{
  "model": "contrastive image-text model",
  "dataset": "simulated telescope pictures of galaxies",
  "train_examples": 195000,
  "image_size": 64,
  "crop_scale_min": 0.8,
  "horizontal_flip": false,
  "cutout": 0.4,
  "tokenizer": "char",
  "vocab_size": 27,
  "loss": "softmax",
  "embed_dim": 256,
  "encoder_arch": "xception",
  "encoder_norm": "batchnorm",
  "encoder_activation": "gelu",
  "encoder_depths": [3, 3, 9, 3],
  "encoder_kernel_size": 3,
  "encoder_stem": "deep",
  "encoder_widths": [96, 144, 208, 320],
  "text_encoder_causal": true,
  "text_encoder_width": 128,
  "text_encoder_layers": 10,
  "text_encoder_norm": "layernorm",
  "text_encoder_norm_position": "sandwich",
  "text_encoder_activation": "squared_relu",
  "text_encoder_mlp_ratio": 3,
  "text_encoder_head_dim": 48,
  "text_encoder_fused_qkv": true,
  "text_encoder_bias": "all",
  "text_encoder_qk_norm": false,
  "text_encoder_parallel_block": false,
  "text_encoder_inner_norm": false,
  "text_encoder_drop_path": 0.05,
  "text_encoder_positions": "sincos",
  "init": "lecun_normal",
  "residual_init": "scaled_by_depth",
  "optimizer": "adamw",
  "learning_rate": 0.0029,
  "beta1": 0.9,
  "beta2": 0.98,
  "eps": 1e-06,
  "max_steps": 9900,
  "batch_size": 256,
  "epochs": 13.0,
  "lr_schedule": "linear",
  "final_lr_fraction": 0.01,
  "warmup_steps": 490,
  "weight_decay": 0.06
}
Rows from block 6 of the image encoder of a small contrastive image-text model, named by matrix and row number. Rows with one number belong to one channel. Each number is 128 + 24 x the weight over its row's rms, rounded and kept within 0 to 255. All counts start at 0. Numbers have three digits each.
After each channel's rows are labels from the 100 images, of 14848, where the channel reaches its highest value: "responds to" is what is common among them; "lies over" is the class under the peak. Only what is clearly more common there than usual is listed. The data: simulated telescope pictures of galaxies. In brackets: how many of the 100, against the usual share in percent.
# convs1: first pointwise conv (encoder.blocks.6.convs.1.weight, 208x144x1x1), inputs 0-143
# convs3: second pointwise conv (encoder.blocks.6.convs.3.weight, 208x208x1x1, transposed), outputs 0-207

convs1.54:101124112122123079148183132108140169160126181107133126114121129093129130127133135136145170141115152111118157115073125151154082112127089129108114116154157145117107162150152111151097119134104136142104121130119147142118120116142135091155121154120122164080076102134170118176113120089117114125165139143129098150120144111125085117128142146103152143129191137103134127137135128132104145131081144152142111120135180065150128150108067125134151
convs3.54:125149130084100113120115044133159151107143114088124130128145111138139141159125114116122110149135124130138104105171128121123133154136164181135078112065097139106099106102128083147149113099134170093118107154177096108119135087110136117110120094105113107136103160110108157124118126114145089117124138116130138146138137106105099105168135117099129130121159116133120095178147128123116135096142169088109156108136179129114148118149107128145110130066091124131122107140143123137115136107096127150133124162138156133133117163106085161098139077115127099115125093151122130105077102097162111148136119129070157087137143118179129118151115112137
responds to: tilted (56 vs 18.3); small (50 vs 23.9); barred spiral (47 vs 9.1); ring galaxy (34 vs 9.4)
lies over: galaxy (72 vs 16.6)

convs1.36:117144147132129127116094153164131140102151111111119160077156101083119183125123137096146102105133088141103141134155157139155119137132130087109127109139139091103122118159135124128170111120138105096123114103127137191152142132091159121155142131089089146115139086126116144064104119120168123183125130095096164166107144114143160158124148125117144126139112118121121104127128146067154153134126119123136156138175149106117120153124165119101178
convs3.36:100091167135122151149140140129140112108162088101142140122143136122091106115125093125161137133148132132091160076147133108138115147143121126106112164126072133126119161126128178084112121143109158096089132130130092121133099154167119128091147128148130113143113187124114144137130096143153118152150132103150147110157068092176118127109154123097115148168140115130122127133154124121173172125143156087128151141108096137153124147107115107135089145098144168159093106151175110121177181164147124128154144149109126144110164129131156086135125157127132114141158118182128105154127098132122119142145153116118118123138118111162121061117182160115
responds to: lensed arc (42 vs 9.1)
lies over: galaxy (54 vs 16.6)

convs1.130:105125159173120155119083159139127140094188125099102153135127111162115147179140107084111121157152135131150135146127102119146136141150140112130141086145175106120119093086091149117089128102176149130110161105101148160130147192152086123130123108166135144107134115103147125110130124132125097121155168144105148086097158117134157118101120159139143153171143142111105113119121108137126123135149167166157125151136177109114120131093128146111153
convs3.130:113142130148138157082115106159154133162115085120119159091150145180138119115148093122096132139124124125139110082132109118091132154125139128155128123103083087128109157133149119155193128111126175117099161143141122142117111149134133113091117112129131123157121162143110098115133149136093109127153151134144139155109119104115123136113150105106140122135129098146136106129136132093162112155151131119154154144073119127133156121075074105100112112116152147173053083057117116144166154158095084115141133121120146123177098149159113126148136129097131111137119088138116136154121136110100125178159145095089103161125103120145111089126143152139
responds to: winding: anticlockwise outward (65 vs 13.4); many-armed spiral (54 vs 8.9); winding: clockwise outward (32 vs 13.7); barred spiral (26 vs 9.1)
lies over: galaxy (46 vs 16.6)

convs1.20:076109141164098112148093164101132116067184155135113111104137088142144151168116111131142138152148153134128125099142136137120134059120145071135149119134143151122135123139145130099121137093122120130122106097111124116097122144140141123152116172142130127128103111179124144157130088135111103141174119140135072112094132124097116129108108116094103155159134155140124151162146063143119128146095124139130102129125166106081161134141103113129175
convs3.20:133156113108111091160103123127114128112123096138160097104113148107162110131162114146158104113122136153139164133157157135168118120138152145132182119113169138085158140135108128122090140146159083137078130113131128160136145094083098149128139124100110109098117109140109160146101116128077116103137086121063116135112138183160124168132128107149103142115090137061122140165134126122113165117105158151127111136113135115125118122107123182116139119089091089123145173159119113130127136118127159153138117118136113155130093105142132157113116082133157128109143191134117147098147126094134143126108110196106130119135118147112153152121074151153
responds to: winding: anticlockwise outward (34 vs 13.4); edge-on disc (32 vs 9.3); barred spiral (25 vs 9.1)
lies over: galaxy (77 vs 16.6)

convs1.161:152092138112167144104110102117155157130105103133146099134103087105096124151109130175148068094090090120108123119118152128142169143117101098151160168120154148128124097114121127127074110099140114132153119132172122077135094096123125132127136095099173143120151103127169185112108110109151162147123107148098087116138137148115108102125107102106116099135156168143125128114101091136108134121142133137077125144111088163125106141125109153116119
convs3.161:116127100136091150080076110121149146142098130119150121158146124162155116080174104137117126153110173096141094154121133123134110125123077145139118154116097146088142139141144159131133149153139144119143147088139122154141131093123151101158142129136078166147139137128138149142165151149167149133151134145140129125142183129125157121138145139132177122135139121095146100127143142148165123125132141082113152139089120145109148114108099091119075158118142137154127127081140140174154102130086128140087092120151128106115148149154214156128134115132070139155167157110148127138127118170141146120096169151171104125135155103138151115124135166124
responds to: many-armed spiral (100 vs 8.9); winding: clockwise outward (54 vs 13.7); winding: anticlockwise outward (46 vs 13.4); tilted (40 vs 18.3)
lies over: galaxy (59 vs 16.6)

convs1.133:113159134129113126103136122116183133147087106098106116112126163129126150154131131148158116117134128130102101131149139120106108073113154133111111104118136155171153132135094093159098160145128061100169137093144125124127137093165114090123131102138155137126108120137132061106131139127074134122117110124078151137120133156097123101133124179135153163147125149149132141133120131164103136164196122139094124101097149115161078142123149099107121
convs3.133:142121133138119086136139131107090103124078154116115138166086155128154112111104101118096125124135138103115137172085154143142165097076160179148141162143135108158141166116126134156128129180156123128168152109158122125158128108144138155147142104145160137122114108158144158078113174130168140131139144128122121132083151126123187114135092115136094120149161152105165147155183158130152140117159066144136112129182126107125111171153142172123111158158138091097136172094137137165116146136148105134154115109175151138171122149122130166119142127115112149148118122108145160152129143125127123148082116128157145147114134137112157136112124146133
responds to: two-armed spiral (68 vs 9); tilted (50 vs 18.3); winding: anticlockwise outward (42 vs 13.4); winding: clockwise outward (35 vs 13.7)
lies over: galaxy (82 vs 16.6)

convs1.94:111107169121123131117152126103131155137106117142080175133163119125109131126151111105092118108128117115129127146135114109139124154138149139151148102166085097109151115131123143165157137188134110158098092117124168154147114077084113072200113156143104138145151098129095123090108129117186135134131133094099115103127145119152191117142104117076132112103124106144152120093151112096155142139120117101119174146156124121138128137114121125124141
convs3.94:081063152112116142143103155102108137133179120123181132101124116112068172122109115115141101129119134128103150108160102101110159134135094133111113148132136124051119143115108156124150115152112101157100118138053107144120157148184200125113145149112114127083138121114119109125140132092149147150133148097129135138145122098136136099070125166130183152126121103152153101149119103114138129130098200125118123142130084122128127122130118132111129126104127098120140106136132108130179143098105125150149139145078130133143137129104142115139128123151130126106139081153141119119098117090093120132146116100126111162089145127146096113120160156138
responds to: lensed arc (58 vs 9.1); merging pair (40 vs 8.9)
lies over: galaxy (65 vs 16.6)

convs1.167:089134119128125137130114101158143139155107164120161051120126113119128103117139131175126128141136122191123098119134124071100113142130163153114155144140131089137154105162127125110085158132075135109139168114102108126093190121113082111124128126142121106121191128123083135157165158161100135151151152141131123141142139156165110082136126139128123138144122121108081126122109127137136148121154155146112079138104129108129149150169141122115100
convs3.167:146155120131114130074149127121158122128075123134109139152144152147177132148141124122117137144120141131151073140138141136121105128151136131150101119147101120148114139099148130143142113099150126077118113113148089147100110108095152127153136093141130148157127144129174115145147113121138136126133141181094104127090107142087121159132104123103114079114099109106139102138078157130131090128146096100092159127125130130078137149122102118128127161137087149146136129080130087146108126120094138120150114063195195102113108134122129121127140108136128090139120118107121124163104159139122129097123198121140113094110150126106152089112049140110
responds to: winding: clockwise outward (82 vs 13.7); barred spiral (71 vs 9.1)
lies over: galaxy (100 vs 16.6)

convs1.79:110116148110124122174153151125126139154146123103130158127104125169118100116129117119126145117140135167075129117126094143116120134155091095143090144168114121076159087119119093140113121169118120143137153109135185130114103156096142176136072106117116120108121041143151109065100110153140118091174138145121106136106076139110146114134131146134103149113141115134154097142125119124151123151111129160127165129150090110114134140108098135143144
convs3.79:144138095086087096123112091156167135118147102123085125132170098152169143159124113135126151114126109123139121146170169143132077109138135110165133113094137146167151135103133127180146140108095093114146148133119132125105122127122106127148092150101115146151131126134150127139157157150097083110119099177136097176150170207092108143145121133128161162127127161112081108140106132159143140119149172166129126112155141151116189125138154151134139107142102116138159133153101115104088092098144149126136115113095129148110130118132092154119125104087118121131148081105136109110159120146145147098154126118128107103134126152110149161155105079152
responds to: winding: anticlockwise outward (36 vs 13.4); barred spiral (35 vs 9.1); winding: clockwise outward (34 vs 13.7); two-armed spiral (32 vs 9)
lies over: galaxy (38 vs 16.6)

convs1.18:153167122089114134127138126134120132140155138150134081151144115106105121139156123211114127149133147134153126118122142142136104135121121150104032154144180112106127091136128093167091134163125096138132115131075106134164090122139121140103152112121158098146150124108168116177121130132160131129120175156164091076137099175126134086134097141147161149127105128123132144104108129136117135137144135110150145142125122129104132103134128103149108
convs3.18:149143167148191148166127157121150142162167166125120122082135129118163108150162144109143144167161138151122141081126111153140132159133144147142143135159102135149161158134144134144125121172109159126153122151126112124160155149151091123166126119130161167145134146127179125116104125145148173107156146103174148125144145108136104161133127101107116162117156131095115072128182135130139160119153144193155086158130119114144143111124176113127097099152142171126090180127146120143152150155102147155137126109114143145127139128148148115140161157147123175140133125127137153171144113122094107139154135137166144132158130164156103137153165150158
responds to: two-armed spiral (46 vs 9); winding: anticlockwise outward (45 vs 13.4); barred spiral (26 vs 9.1)
lies over: galaxy (93 vs 16.6)

convs1.95:126112135129110127161118131126135053141130148168075129128115134081142122167120151101145154147124125122153202153120122147126165107158091115079129140112131108115140134125074104108111136093168116150090128132157170127154097152134126120115121143142121101104110146130130091163105129114095148122131143128168174128152159084140161137145137145142120149147112123127173153136140115152134145097077151166139121119153138165130106150180142109121149
convs3.95:147136115109124099133137134109133145165108106126103165121136128151136120129120129157086125172128108074137133146089182112116114105124120179170137129136143129089137119102068124145154150123138156125133118112151105113144126121101117129121122095098134101146116139126125141124160142112065106101146062148090086109106136112125123149125105079179072104141143130106117151136109136136093155101156107173112134095126146092157110178123181150121141114142112118117147140096100097151086121139140130083156112152134127134130124144139082129087119142091122145159109125097133104161180172124089110106126110117133112083134118103120102124082106111133
responds to: many-armed spiral (76 vs 8.9); winding: anticlockwise outward (56 vs 13.4); winding: clockwise outward (38 vs 13.7)
lies over: galaxy (68 vs 16.6)

convs1.178:099120153137150199132139112078118179129147126155105155140125143127151129159122096144129131101133106167140098128108151135147123136134120148123124112158113103138126111101122125181091138163092101135109103091143170101149130112106144204120119129085110149119142111182095131120093135097121145093124118125135097111113104126106179106132115098110120131121155132101145182110118138149127136146133148140149181133171122071125127107115110147121156
convs3.178:197191089112114129139123135123167100121140121136077145132104152148142166167188140121101145139165130148118169078105172113099100103121115149147123080105102146151103128125124151166133135104146121170123130124172166118153145117160128160108129084109101112171111127159124125123146171168134133121094119128122119133104136135144122119162105134157138133142097121116112117149135154146128131136147159163115154132133214115154105135120172135173136130089114126127102112148111106129121129153125125089114165138140120154111116144155089089128151121137114136151120092112128120148162102142148112130125121140124104125192098131170118125127162139168
responds to: lensed arc (100 vs 9.1)
lies over: galaxy (72 vs 16.6)

convs1.134:138111123152127149145151145115089161093141090127109145164085147105161121133129142124143116118128124084130147158104115131151152141153138197125128127124117127149130131107150101143163157095105165104103096163132203135122137154131164194143103177123115112126157116173137155122135158099120127088118112087148142088106128087102114109137144117108157101143116149133110191146107097139108136113143149130142145130133164095112146136137127152118156
convs3.134:108074158139126128120124132091056114154142130143123141155098114150155130134072127129124106128129157104106094159123127131107148152095101098148171178144148157137107120151142152106093096138115093120154102112088068115126128106113112116115129092110120163114171136099185099137118129109126133133130149146121126103110153143146167131083122087104116113153142109131130110099109151138116142147109111120113138153182070132100098120133122132128131145145089132098146162107136107113122139086122092125145139124088144142138163100068116140138103142169091089102133154122124123124112143188110157129115094107134134144118126140125106129062108137100
responds to: winding: clockwise outward (59 vs 13.7); two-armed spiral (42 vs 9); winding: anticlockwise outward (41 vs 13.4); barred spiral (35 vs 9.1)
lies over: galaxy (37 vs 16.6)

convs1.198:129149140137102142129140139133140120153135107119135088156099122135127163113136119142110151142141093134142144155151128142091162125094141156123113160127160145120124138155129145144096148083116179108089149105123123113115130172144050111163141170118079126189111094114080137151164132121123103111089110186136158118127139101138073139112158151111152126161133108131107133146139098152131177131163189136121126150122129132122125135126146151131167
convs3.198:092113110146156145161158116133192094155143116135123135126112195133119133105100097118132113118135119103127183111149136080098095121136116118125133163095135121125137154111131122112166113136151163185173118138078132123173087142164135094142163099121170094109130101126136119164147153147118119143134127127143156159139104114175166126122126154146118114116165091119144169129196163110120153110099148142150126136100122116109136133117105142107154117115097134145132137131133140145128121133139119110174125195126129073155126164131111128117152139137144164114125119121110133138137175092106118165162156085133138130107107163089117106127176152114
responds to: many-armed spiral (53 vs 8.9); winding: clockwise outward (36 vs 13.7); star cluster (32 vs 9.1)
lies over: galaxy (39 vs 16.6)

convs1.132:096105103205109118101086130147104189109140121124109143148132122112147119178112106158114133106126102091128167117119129090175114106170138160120120137139114140144120147127140123139105145158139136150149097116154128156115123110168116165134105136129116182067114104157144153114130111118141128130177130139132108121115179086141114118138156143124179146130092114097130150155130129117144128146092157159123121132160175074113115148110103134136139
convs3.132:152162163164138147118142130156112110112119126121107125131126124129142110176105112109193148101097165152134098130140141128116147136133112109175120128102135112116094099123170113127170111100142157107098116135137107129090118131102157125099065110126111152151143141159126098126141177127158131123084164151139181151143117144115120125084144142139130148102106105141107084148082118086140093164118109137074130133116186151117108075092122101142105147116139135139102117110150159113163141089122095170139172117128114137129111126127125053111146117157131141110098120114103143111148134146123115085110136099103141159110124151145134085100145149158
responds to: lensed arc (82 vs 9.1)
lies over: galaxy (58 vs 16.6)

convs1.13:119133130172122099105135134130137135144116108118132146141122110172129120110100131126115151130142139159120109079116097121124127121113141150142150139170097114140069136092109159089135096183111149101151154123111100109042173116133164090130138162115127119104120133086123140131148105174098138116134116149090144157139122148117118111160133161133108168142129115149118079166093103120148162125124105137108102137081142107115197138129120147138140
convs3.13:128103106122104126127149118114090117119119145134126138070132103150140103148107095117108116146163144133126184129108085121110115102137163147125113162149109110156141132156144148160123116137129088146168142159123139149101141150124114126118131161096134158102151128131118144095140146131111129122152136126132108136121108107146139133153131100181124163182106132134128129147160133125177112142143154148148145143124123140168103131135150135172149132133127101107107108111115121143134166119182164093123114098089098169137157104132158138172139141128090174129139081142167108116157156127152135142178061096097106147193094131143058146112130111181
responds to: barred spiral (86 vs 9.1); winding: anticlockwise outward (50 vs 13.4); winding: clockwise outward (45 vs 13.7)
lies over: galaxy (100 vs 16.6)

convs1.135:100151159126120139136103167113139154133187114147119104117126173128144152145156138087099139133129095121098123137141120119109143088099124142103103118135113131126149162121153155157128114131102129181077153102124146134173129089134131186130093120169153136115124099160153128118129105147152107146137110145058190109127104162113119096114134140118152173139125147140136129132145087129091157114080134150109128108137115097138137155114187127140152
convs3.135:126161143153141164110124134157134148161098158120125118135141155098136127116145116065186116115125189119101099147138117152123127145115152110136105134113062134086106165156135119139134110122114121158165128136121108113085106104141132127097152118098182170152161122142179111151102113136119107087134136117132126141109117114124151163070109110099110122102121136097128100146147102112106085109092143184118145143117157101152153077124164120172105103126133125110133140129117117103114133138131106152095122086119116122124125111150091089098158141147091155105103153141190153141161146137117139119178148131138093145172125150113159126134130145120
responds to: lensed arc (95 vs 9.1)
lies over: galaxy (65 vs 16.6)

convs1.32:110111150150139122107158109131128138143113138106140135146086128172131140120161131147147124192079162093131119122131115145128118136080160142155118113101171154126153119099156113126120166151143101122142153088091164112169118136150122151124113099130125135121130109155152112112126132105109104101124107114140102111143106111154090105104185133119189167155113091181095148119161103133136136186129170119138096146131127169107133178118135133134154
convs3.32:107147139124109144164151097100144127127165106123149094102164117114106184139171116129135156126136151138131149108126083181111139126189085136086103093105162162125137123133171095157154136141103125141109089133099073147142115137156145130160094161138136158149122130127087125111125118135124109116101121096114095172182121127120115142134132168125185124120108121111110133112158140122114152102130153118130123153144096107109145096104122079091106105080139128143147153118129125110111100121081163114141112175139140133090115116146149106119133121136127147109151155149095128114103162137155128120133172163160156138109162097126081084157114135099
responds to: tilted (48 vs 18.3); barred spiral (43 vs 9.1); winding: anticlockwise outward (40 vs 13.4)
lies over: galaxy (42 vs 16.6)

convs1.197:097094174155113128142123122118137105168167118126124098083122108138125114124127134118142124154132126133122152132146114149098186114124125143166087164131108119088152105105122169107139164141173119137178111097123108078122134205128130130128133137172113108141126173142155069149120085097110083134144148133138075157132113116155125128147149103123131134138124122138101132104116113151115162149103151116110104130185130103159159132154112112123142
convs3.197:125140121163163104084110124120115152138099095135095099115114156120099083110144162177143104107086133102140106099127118110105103137086107141138148116123139121111148089107110100130111184134169134106098138104127119111082133137094069126121134112135115105159113081124141175147145109119095099079136131099143122109096106098139131134123111083166087116124096161161164079140118127140100109181109120091102173129105111130150131152102122156151110145099115132105124100163127119122134145125111103156091131117118114114161119123154100129107099119106132146151102177140136134146138166100136145114113101108097123129180109086115098109093094111132
responds to: tilted (60 vs 18.3); barred spiral (50 vs 9.1); winding: clockwise outward (44 vs 13.7); ring galaxy (33 vs 9.4)
lies over: galaxy (65 vs 16.6)

convs1.46:147128157102125122112132111129180113111149099092109110147134151149147128117107149141141141154143171157115119119140100131160147127111086140125141136083091134128140109130102149127093112084101140115107120128125137140116145108047174077095163135167132097114119108099106132150142117153117135095138110126115130123113119123133121167131120111122056127167167156142175122116130106156136159088127068164108153110127164138086113147118104115164134
convs3.46:110113113118119130134105158102074077113109101110129128133090133149099111088117136106156123134145115096143177109118077128106136140095153119116147134147140155088149131146151118122117142123179089155139102132119145119179116137124156114151136143139140127101127105162114128144165125097144155129125147132143158107141124110145110112104117134156138110133113148128146150139100144122084165098154121119111163154167129164140064134108054087160132157138136104105145178115130164119124111139139102142123118179099105113084144118106111116126130168161088126156116151118106139061130117092130125142094087116108092183151097123097118089113153132131
responds to: winding: anticlockwise outward (42 vs 13.4); tilted (40 vs 18.3); many-armed spiral (37 vs 8.9); barred spiral (35 vs 9.1)
lies over: galaxy (93 vs 16.6)

convs1.70:139161131171106131115132118147162122117130198130129097126114092131118157167113122140136164140138122085131181127130147131118149128132136124140150126071154127099141133114107115127121126071129139105105152145162170147130134198171135122102093102198143117124082084128153117089156123126116136059149134139124166128137154115091112102120132170133126145132142124142110155098126125131127175139122133136109149132115169151118140127136164138103116
convs3.70:109101114109129135123141140113105138136136104112136177110113127084133095113103167138164150177176150121068087098072122170148130166140153151102120127123111142113094130081094117148143108081136160104120123152134119121156136145107143135101130054102167129160116152086162135130100132108121125123140108106119158146100126087131104122149095142115091147126137121088074134128140120115124151130176107140108103122155097135144075127148126129137109137114097136088096189111067091124113095082143120113108135124131127107125125143103108124123138187106130146130101171134128168156123136116127132130123124121133139120146141126162120116085152143117
responds to: many-armed spiral (95 vs 8.9); winding: clockwise outward (53 vs 13.7); winding: anticlockwise outward (47 vs 13.4); tilted (43 vs 18.3)
lies over: galaxy (82 vs 16.6)

convs1.151:117166137169157128102117096121175122136114087135113114125146145125134095165128181131138094154120122123090046072139152116132125134099141136146100145148127165123079106132122102130111120149111094115175144130126121085116111113138097129136142128070111140129183129100113139125135168105045096138127114119109121146143129113141118121169144106114144128143103136127094120101133154144127111147188132127128130128128144117144095145101130111093115
convs3.151:118135150098123163122120141127112113087196094120103122102134089119109138146133103131132136079128126149115155084145092112108108141127111044096108106132116127133106135133124121066095146104080139162117149154126110104140166148148136102096118145122110126125144103089107082122107113125114174136137128143188145128172121134115098149110140109087126133084125107152108140095068100149115103164100187114145111116124131098134141092145127097123119069100123126126102164140090126129172135137162146109080162123095094111112147113117111129133119148109166135149110101156119127089123089105128132134122123112134132130135119135150135113105162120120
responds to: two-armed spiral (69 vs 9); winding: clockwise outward (57 vs 13.7)
lies over: galaxy (84 vs 16.6)

convs1.63:108163130134149141109127134119171181153103121135118142065133133129137127136127123147123136121136118155152114117131133133116100076130081106071093108138152121142120148129093118159115176143091130130121144115130162139170152142131088142114104115120126138083152092176113122086097116116124121158154091150111074102120125137124153104153149129110152150164130121127110178092111145137115129193119162125154162117120124088107115155109106101138175
convs3.63:075109136145103124150115147121112134150097132108126184148141130113118125134105088097108114127118098136135114134111110114141166136107150139079114153164120124087156116081142141136153100165140111085097087114089123142120137147112155092138172076119135141091095141109143124109137136125132121111135117139148134113075129145155163104081098123144101139157111180124127138187152128127132128159117084071120101114128082121111147140159075129118125145145105123132147079117132101102151121130131139123133099135142119102153108130145120113153146136158125118123121141135099090145083157136083152120113168089146144152077163118113112052128124144142
responds to: lensed arc (100 vs 9.1)
lies over: galaxy (92 vs 16.6)

convs1.31:129136111099149149133140149150166144120108105123150120085172127095130088129118109150128127128101092157141104113122090140127190112139061123114096184156141120106124122102105100127096161143135096151128129149132156160172110121149100142121146132121107090064166142151156105137116105089130118134161128192151096152157139131109131103126151087087143119157112084139167114120128112111129112114163110129144114122137128144168153131114125122151139
convs3.31:111154126126107113103153160130120102168103121115131126114080135122126080104127116130159127133136179148120110124095155116108134148108162114089117098146148138097129147125120102099104142143145128104151102128140128133124156149098145131121233121136124157146157134105160122162157129148113124133179140097139116083087130091189143181119083106148095133134115136115110132094121123146127088150131103106122136126121150147145096137137105102113120121153158130114149101111134121133115148142103105135114102100143154125174159106142146092089133170143083135148130147127142176194116126166158113127098147162127113110085164129128120082106139157113
responds to: barred spiral (70 vs 9.1); tilted (62 vs 18.3); winding: clockwise outward (55 vs 13.7)
lies over: galaxy (63 vs 16.6)

convs1.10:122098125103112137124133105124130125160126159142107123129140131140101171140125147137124170131069096117109209144168143157163116166089083149110125174144094102113125142131134127115112160091136130119099068098131166121182100152149151101109138110150136112150090122129137133144084089099130124090123147162151122119072135125141119135100148090115117129146128123107137096121130114112103166108130137120119145154120145162179146117123097135136113
convs3.10:162124154127134108131080169155092118145134130139136088103160118133130171138145090123145150118083134150105158088150135114135136156145145101115146124117149159124147136139140122110144135106133107174149111121118142112118140149148150134157107178130152097112148111147130119134141129162153092181134175182128165119193113142092117141117139158064164128076135167147124176117119141122148148135099152115124160115161131142100099098094151130163202164083145111148151095130134170142143161098123122166124109160117152115141134115132110083164128111154126150150131110168116116093109107103124140156133120150128149138108119136148137113160140131150
responds to: winding: anticlockwise outward (69 vs 13.4); many-armed spiral (62 vs 8.9); tilted (47 vs 18.3); barred spiral (38 vs 9.1)
lies over: galaxy (79 vs 16.6)

convs1.145:142102151120124096151144149133131103165133137139181156099147110186159099118097112103171124104101113156133116113120120142180102151127141112153137115140121152133102133123122125093130116165120144098140123110144107142099090105115144094150145113124107111130130103130153143122156113156138135142109118148166108164112141150125152088087113149147103135128138109128168061181092120064142121111142094127148116147093117150095177097157153156167133
convs3.145:093091117151112148134131155101052090107129157127119145108131125146130127144106154083161124147140142145146161133102070101085167121157163122146120172151125136138179111135143174104109128129166124142175128126104128163123125144114099112111129118140148147129185155145148099153161135119134151129119157159136140123105104135132165156109143147165111145147120107080156106105117134129137119158124126143142134160141110145116114099123128068151146155156140114101116129125148105107162147117143159116123160101134132184111166104133152094129144136134105168151140153140141155101156095147133090120160097110082101159157117160131088121088155167143
responds to: winding: clockwise outward (65 vs 13.7); barred spiral (62 vs 9.1); two-armed spiral (25 vs 9)
lies over: galaxy (96 vs 16.6)

convs1.196:105134096111141134155113132132124095160150115131110078118154123164154094135124131159149134156116131099125138095158105139150131095124119097139151118150179107138163146110114139137104122073141125140090089158110160183162160160173115119144127109118152107125138119134174096167098153093114117146123164158153169113105089088119117113104115096117147114166128115174138138148121128153137129095129131109128112132123143126192111123083112141162161
convs3.196:142140115113123169137119157125136155115153125108188123138113103104112145110099100097088123103155121170113143108118102135111139101123080076084152164164124116145156107136153125080083124145099099134113128138131200145149153100159108154113115147140114113155131118126114051103109118111096136146108136143150123082116103138120140095127109155112116127118101115118200164090113136127118121147085123160124149140146121140122120134136159098124131162149139159118122137163119141126163119150172131112104137161140127136091112118136128109156095207128132128122096138098114082115158109110135153126131128151116128171110187119136142119123150158118
responds to: many-armed spiral (98 vs 8.9); winding: anticlockwise outward (54 vs 13.4); winding: clockwise outward (44 vs 13.7)
lies over: galaxy (71 vs 16.6)

convs1.206:097162170156099117125122125119177085092090120091121156097143127159140118126116161142127111127124137125159073104112110139129085072087124120147146079156110207123167079136085152124155146133155119142141109092141138070111130138145139131109153144147144136106122119138124116097137149136131123139122082109098139133123114124111098145125147124146126122150128167154121129130104136164104118134082092140137153111145128108084117127110108135177113
convs3.206:136130108147157098137126114113099082146109125133092141142072128145112063149119144142132122110098146086118136157097167145107148127103148118131103119121153177116138103154103126132129161112154120122153104117150122096126096140112128138125136141159143121138133076133092133101130147085124107124120117115155139116094138137132142128104076096148082148122104112141143163132127125155122158073137114125075151079140149174164061152083137143179190164141164105077170144128132138130093142110151083138123128115110111145138107127102092153133128147140153166144092139109104122096136123131122115128108102112132096109170116136127132114080136142141
responds to: winding: anticlockwise outward (59 vs 13.4); many-armed spiral (54 vs 8.9); winding: clockwise outward (39 vs 13.7); two-armed spiral (37 vs 9)
lies over: galaxy (73 vs 16.6)

convs1.77:106139146137107117126109120142115131146140133162148131142132153137148132130131150146111126131127100092099215140115143154131140125122157135114105144144137155145165113152109150066138123088088137121099128149106144147110153170163160161094059118163167133130152106131122094113132126160125120152104080091119170115142071140169148150123130116112120162151151164104140122113133137141127147153150167105143126119110124150189106122115128082143145
convs3.77:136102141133103096120113142073146137090110113115118156115111145118082103111165148119114099135130143117132151080133137163135136090171154120099100139130095148126140103115170109143126142134169125119126130109091103118118111131120158148105124096132149152154130159146132113154118142109129187135161161134129125126105129121100158137124135039164132104124084084158143142106135108126156172117128097099129155126097108126080110150124114124178155173091125130118073116135144120099134092110116119129114107117177116105111165138125116101157082122127130120148130128127131142103135109122128161144137082088129084136185154118132074122093112154095
responds to: two-armed spiral (44 vs 9); irregular (44 vs 9.4); winding: clockwise outward (37 vs 13.7)
lies over: galaxy (80 vs 16.6)

convs1.55:112153104169157133157146096146136095078137151113120155105094150107137097124045056149146130118138147134146114114152083106122153152135142149114081152128127150134129142149136128114152136103140142126184110149152124135125132120173193114170157130125082102104102115079106119143151122110120094108129126111127130173108166124149143119109105138111134140112138114153122133100131145142119129125113165130129077124132142120125163152167129146131169
convs3.55:094080099124078132132104129107104137140123144139106165102118129137109160121073144137111088109121127123129115084092123121124136143125111124116134147145126130174182151133142087124114143107112152107133143160117109088139094106100131074098112102164129099115098129137129102147131143132123105123104094120125142168145164141110133154095164111148123145110125080131094125116116116156123149126092124126108124123123132150112113105118096120144133120076123106103091142100147146203154122119126139109110130163133140117098119211092072124084134149139146110131124168098150147132117138116083120143138149055152155153136114145087133157110155091142
responds to: irregular (76 vs 9.4)
lies over: galaxy (79 vs 16.6)

convs1.120:139165160143115115149117134059145117113138119143085136093163156150144137129157142109125127100101079147125071110129103139131134129123132116105111089120137124140161127143113110163106165146114123129135109063133141119113116125097139162132096115130090119091123070161131081121104140137111147135187093132148084140120090127145126105119134141135129079132098083125084118150099132162124134172117155131097154119095101096126103128145116093127126
convs3.120:120135169162141156151101169113088125126145129136136137123092146048134093109109121135141122145172118134095112138089104113151138102114146082106173135143124080116155163115121130103117150160151118141140118119138123124155127093126110134109123108122150110123144142135142094101086123118131159133120141127123119095127086135142153127102149125118109128127136098137204192093155147102128130121098105125139107159139111108106117079181128149074133158173174147091114167140134153162152146144144128154095117117179123100146132121150135113166154149130139124123132131117176124145116160087120157157134138124154154174114157138102161153114141149099
responds to: two-armed spiral (53 vs 9); merging pair (40 vs 8.9)
lies over: galaxy (48 vs 16.6)